From a checkpoint of a small image classifier.
Model: 24-pixel images, arch res2net, norm batchnorm.
Rows from block 8 of a small image classifier, named by matrix and row number. Each number is 128 + 24 x the weight over its row's rms, rounded and kept within 0 to 255. All counts start at 0. Numbers have three digits each.
After each channel's rows are labels from the 100 images, of 14976, where the channel reaches its highest value: "place" is the part of the image that holds the peak. Only what is clearly more common there than usual is listed. The data: procedural textures in two colours, tilted and lit.
# c30: last pointwise conv (model.blocks.8.c3.0.weight, 192x192x1x1), inputs 96-191

c30.127:073115131125098112130107115100089128109120111132115144121122132096149154163132093164134134120121071155148144145133129112131115172141128098132128126128142105121121088121126162142118095146152109111096115138149115161140123174078163129089115110131145132089099132103140107132153124130104144122
place: bottom left

c30.137:152121107148083182107107127125129161141139148108077117129111125114142131154102124156115088159098134100128140150163133144150132117141113103155124166108134145126149151148122180081147144148135158111118110113105110116112135134139096086110119156091155120120135091152120142095136162132119120169
place: top right

c30.14:130148157121093096097179147111124147092129131130128117126132130086112140181133122122164102095117097157171150137110113121109126131149130139124162146101149135127135151138149158093121133146125133131138093155117128122083158139104117068112140146115133110102113139139120115146160108099079128120
place: bottom left

c30.181:118151086109152121119124121121094130140155117117115114125105109116117119206129108106120189143132127154143166128131102153116115136155166172166175148160116115127130080131121165119125156175145132099130106137161152091102159082143161095097141117174136112115151133094124105112143138128131124105
place: bottom left

c30.2:120131073140122121101106119109097131122139111115093146129116153149134120120129159100117113107128121141096112139127082098141122128088115112130105126089101119128135142160091141134120165086117109162125103110143127101100167151170149131163165091099135104099100114103106115083088139134146123112
place: top left

c30.188:149103084109104103141137131141134130127117102116120118153153119113125124175138142105121159120093112139134102105134144079119120097141144104113160097157150141082112102138114121143133140114127110134109125111120107162125130098154199105110108118134129102146101086160102098108120088167120136131
place: top right

c30.125:096102113137150111116127136115099094154125095143113141164081140095094091166095127090109140109106116108081159105130114114101127129114142134158121125141151103113145117100096135139137124119093144128102093145109115105115134121118147141167117154099114134097098098105148120155129138103110106079
place: top left

c30.183:115127137170139131140136069118147118197155104186141139097123100131120123160157138150162131111173111122144136191124166129120156137142142139083138126121120121160124068105145132139099120150109139114067129113109125105121147101110122127101081109106105136119100121116132123152142119108087135091
place: top centre

c30.112:107129164140101181117119138124098148086107136143134140116157125079147116165125107159128118146114109144151094126090137108124146092136129137127135141141130120121137107125119132103160090173147150113079134071137123142140137140123115190108133121121131089147140108104135113121133169158133111103
place: top right

c30.31:142100094137112108111139133137142131130113114144110162117152134130148114129148094120108113122127114104110086152126139156127119157150136089142130136123130095118181088125154110124142121122123092109146147153125174098152170100138120120139146123109168114115106136096113137113095133130149103094
place: top centre; top right

c30.119:134123139102127136111144134108170149154139151108070144136114141162166111109155076185103113132105094161088135121123146109097088129164159144094126090075152130113150066114102145124159120110113163162129105106118121079131143157122082116129127137127184128125130111095139136094138084174120138125
place: middle left

c30.102:131088132145150100131121145122116110187104138128087117129111092073116122163107160136140130118109087126146109093102131100147144129120105190124134156125104155138147133146147114116119102130166141119090131117115145158129136097116126073145156112120115111128149092136095086108119115106117093135
place: bottom left

c30.148:132122103124099112115093081084103095143136123133106109101100142120082084166159167130139112132104082113101112123097143090103140092141130116140118114146139141083142126132102118127112174134120118131110106083180150160123109175116158135114149118113178128115116122094142100135137100116150117090
place: top left

c30.100:139088142081118132109139121135169088136143135134126065140200150124114082162123139157131129139154136108157150141115128124120153126172121151147158149111146106126147137114125105115184106118162122139123168080124146157162120132162159145088130189094144102133136113093110142077128128136143143104
place: top right; top left

c30.107:136114144132121134139209126122132132141122146124164154115148110155109128143144105101100108119149103096148149141184135151101134114135093167151108093124097114123143082136150145184130131156132132139081125123115108142163117155115138121102140101124129110112099178161128160096162145088123148116
place: middle right

c30.30:138111119132126108119176143149122133137100097130137147114123120146103116149116174105120091157138082142136134150109097105119154165220117132160104123110123153152199110135160176119131098120172127158115138177132154106156100130127137133101131127095176125132143109150171150148118157120116166114
place: top right

c30.64:107120109147080094138152122121141122120087126172120113106117108108134140125098134153139140162115113131111121120137139132109123115107122129118157122160114126123120149098099122135123109149105137125067148098093124130084121112156120124109130125133201101074143167137133100158136138183108124141
place: centre

c30.120:118157109109183107118116123135141145126161157138147153075098129085129132089114130128111079133114109107108091153116150113088127126143133120149132142119156108113092127190142161155134121095121112141133102152125150149102121131151138113121116111132150092104150107147157116231111144138120174130
place: centre

c30.77:101114117117106134093122106142135140128146106117159111098146098127088127120141129114185159081114088120116176154124113155118099139162098123140151125102107118167162108117133135150149116097113164115127117134144148121141121129130141136135115192109124167142108148120128153115108130096174084110
place: top left

c30.96:140089131114100135159132140118103117163110124104115125142134147101129086098108142108111112132106125129100133134125096086087106107118149157140115085108131127168079122125143140135141098137087131133221119145149130124131147138091165123146113137124134137136111112119124146118180148076100102111
place: bottom centre

c30.46:129100118149157169127159149147149105130132131092097126115111120132124141123126166138120118091142148144170097100095153154152140119121149134155125134081110126116108100057110083105140139121151162112109132124123165160099101156127114143091154135129160126154140086157101107151145122127127136150
place: top right

c30.87:144128121148122146086128120115079091175145107146097095084123123095113142124126152147125121126147100128166119167100111140150153142099129125134092127111090135137077120078111114108153121132095118138132096098120129089139139118116102115099118092134137134152109113182114109105167098143124071110
place: centre